A small multi-label image tagger, trained from scratch.
Training: soap at rate 0.0029, 22600 steps.
Data: trained on pixel-art sprites of 400 made-up characters on tiled backdrops, 7.3 epochs.
Rows from block 6 of a small multi-label image tagger, named by matrix and row number. Rows with one number belong to one channel. Each number is 500 + 50 x the weight over its row's rms, rounded and kept within 0 to 999. All counts start at 0. Numbers have three digits each. After the name is the row's rms in percent of the matrix's.
Before each channel's rows are labels from the 100 images, of 14976, where the channel reaches its highest value: "responds to" is what is common among them; "peak on" is the class under the peak. Only what is clearly more common there than usual is listed. The data: pixel-art sprites of 400 made-up characters on tiled backdrops.
# convs0: first 3x3 conv (model.blocks.6.convs.0.weight, 64x64x3x3, standardized in use, each kernel summed), inputs 0-63
# convs1: second 3x3 conv (model.blocks.6.convs.1.weight, 64x64x3x3, standardized in use, transposed, each kernel summed), outputs 0-63

responds to: large; orange
peak on: sprite
convs0.40 088:373524496493602535501544445483448532467526496554493489489452405444452476461489424489551465489395475552459526537486435502523461469523498523467522507510570518523596572548408614463532547606518478
convs1.40 082:516525457494522471517569469503428516598532430467518531451488510443467461494472547492482492558500618504580468605557490454597461535512513578559419504509551498517414526411553547549439527561584444

responds to: large; red
peak on: sprite
convs0.45 081:529526435512495506498508498537553493520534392512597444568564438503515521474477555493532521512551451603512407592510391582484618509502551464468524394450492517482411463429482513524495457505483461
convs1.45 092:383472590528487445548485463468515560500536531500558630444458456546469516394554531531541528526534416533629539532453587486481492513446473430501536522524514553464410461507463552542508471538500524

responds to: white
peak on: sprite
convs0.16 092:564470485507548499521462521455510492593392435525510472532517496531396527500582574499429489497469494634494581476476551548494481474559519529511592463397447484595489488449540472519451466398496529
convs1.16 097:539550490530524554542420509433651475456492472492521430609541524554487553566466474463505350556505481534513476444494531540527513540494500534408517406502463531514528550513498458467471434399513504

responds to: large; red; pink
peak on: sprite
convs0.14 089:478511473469528442512524505408544442460546494504521580539505452542531428442501590544453496473395527463481499466579504407560450482553489531519484457515499539504631472561520458526523554591409393
convs1.14 077:493531452543523526498538466498483512517385472448491472520544432520404441441389499645520548534475621450469486536510537538461512476553494491475466559573581431499434549449455539501518533538454439

responds to: white; yellow
peak on: sprite
convs0.46 115:547433501536612464543422468449505461530594490476503481551434565544530485515557531448512510452490473562466553527485556447409637502483602558405569464479499492508487539471481525597459521449478496
convs1.46 117:496451520510473466516432488463516519520470476509458467525385487508532494497518441453518434410378501520490506407443560472383536496539539441457554491450441577483445542582648460488452513493469481

responds to: large; red; orange
peak on: sprite
convs0.50 099:473467496475499524482453551555480461548507497609517506548536445559471462490532495409541439520491471542378549507520469472649515506404449445524497546541437532551463492494573481645498498487539438
convs1.50 089:519572509552442430500528487474439496434511444500533494509401520486530438589476496459467491434505568504511488464485523531309447513435442441517492482596531544457528411489490511473564463558570460

responds to: black; red
peak on: sprite
convs0.35 120:471570490462498468464499383564464525549436517593531620503489452629530437511456503474474409508565471453487523482481525550515450545414509437551507488453436542435510487528528512550438600546509477
convs1.35 105:430492476537434549438540456496544538418447575582526466472520507520504569521479545453444405497554475498491545505460502624469450642416533409564477458531509546477500492465476478538510556411479509

responds to: large; red; white
peak on: sprite
convs0.47 101:497544559492515483478466378547552524520465573518487439485422436509416511452426504496506454543535506491486526493537482496488482360518525479504505541485501513500629533432508674457483528548468569
convs1.47 093:564523483543554455501571531514426488473512422423423459494442596484582446462535588485433464514462517510547476579481493524541537519534468610478495445606583547483493438576525520519529494525602509

responds to: large; red
peak on: sprite
convs0.52 089:509479522481476469521501473659474471431529518553524435488486421512422508517469600530541507559529485487488430584565473469410430545523475491482554483515597520545390480517458540402484484516411493
convs1.52 087:435543534470484507567502543516532416500465492460534595494473352455422453389538559463496501554402462481466534517531515548478503483474490506464404455469460543526442492553451566455502560522387525

responds to: large; teal; green
peak on: sprite
convs0.19 077:465552473564520489540512475520440444467417586537471506546541441475512406502476486486525487372527498433533456513554517521473482476496466546491520505516550442551631627482469566500502443595396480
convs1.19 082:505534484577521501485476508519492458501524465357583535562506546422552486554432567535589449564474529503494460559517487492517402454466474570544442569615598539506470466431539577490498500508529514

responds to: black
peak on: sprite
convs0.0 084:471502484545527481496380414449470449519540476491533529425421442462438507445522511513496524486554506599546528486470470502534538532463530559584523475459469609569520414501512525610581532412412508
convs1.0 087:502543529528471530470453570514459481564469540594483558434475482540532475500464544513554488477456619559508479486439473561520434560557490439496581407547470512331478558465506456463502580540446503

responds to: black
peak on: sprite
convs0.11 093:454551508560582480480379486497434474448493526473492493503463507472437616391523422472558515516511494599561511482472512514532409492562516550485598458502489611464408542504479446465522476504540444
convs1.11 089:500490566638529451478419594511458395489534516523462553588585523476484590500500561448526522472504438557540508517414524441487464558480488488508522401535543575533549463455557498518507505436470571

responds to: black
peak on: sprite
convs0.23 090:401462579555533502426474530533417375530540469583485517508459467521448560482507556535523477462461505509574505520520491503498494573520479466427537429491452626467457483492572527415480563446405541
convs1.23 090:552500583561505485589495491453451465547398466449486481483499502523546618456425524460573535466477501480548517434429459479474459572426488499490470624455489501449443523543445414489620484509493537

responds to: large; red
peak on: sprite
convs0.24 108:478453494456376468494497525465456546539563482538510424556595525532500519384523456461468507484413505485445475491498407552502502540445478507546539619534574565403475558479560532446522442527437512
convs1.24 093:476526504479414593492550419537442557374469576566486491495539431508415409497516491471460571412464432467470575511526474550516462427507543517556433525481455532513598493494546468515534444466541453

responds to: large; red; white
peak on: sprite
convs0.27 084:466417566520493553530524576560524477459512518609435472479475501501474447596565519488526501480487473585489457485584491530433467464494527425532542578504544497457536501404421577636490459532544443
convs1.27 082:577543403464468607455525621487512527494501552551411410514496542543514567579477504486485526452498527476456524425518544489471496428554498490580512523509547478408535505481508413543574497461441599

responds to: black; blue
peak on: sprite
convs0.4 123:523578519550480516512348495519540519474532462557532524536353430583476509496521532453536458466511583483467536507522497634501536488437485431549498567491466506453397523509482514513563554447454481
convs1.4 131:504587520486532490466486508445495533506506513603529485521342500526474421523523478553468624368509585486461560508480464443517506496510519602513510533469468500430410502453437518558487511523578510

responds to: yellow; purple
peak on: sprite
convs0.2 130:450574487482524504588560433484507455489633480450515551463426450467516431558481553501490424462430484506510439525520508525458477390449559555527422593561441488499515496456567542556450576484552481
convs1.2 110:494533576526564468453506535492403502479598434470525547460406468534484515475444503503490415507478469465451523495491413479456558476414474628591570576508505380556515504508435494550459547486486503

responds to: large; orange
peak on: sprite
convs0.20 110:482594477445514461534488457485489500492544404471528520599626398508446500599518460514412505517445485504414456568513422534581478447446456520558553564541522477481489503414543504553493441511472512
convs1.20 095:471496450546523417419482371467484560436583571505545553502507419437474548524467526529447487437353511458435435503488482493474491471516494569485499557568514582461502497547470527534516386501513500

responds to: white
peak on: sprite
convs0.1 103:531411575499535509456491468541486562464514459487515515502538543518493610444503432501502546472517528547467470432453484468435431367445569441502524622550532558549633514500512455488511511555469568
convs1.1 110:488517487462536490536585625495552568560506568489455477479536565542483508499582435575492530553481440476446505562537498585588591353538558504490488485505476515557561491513511476491450487543597506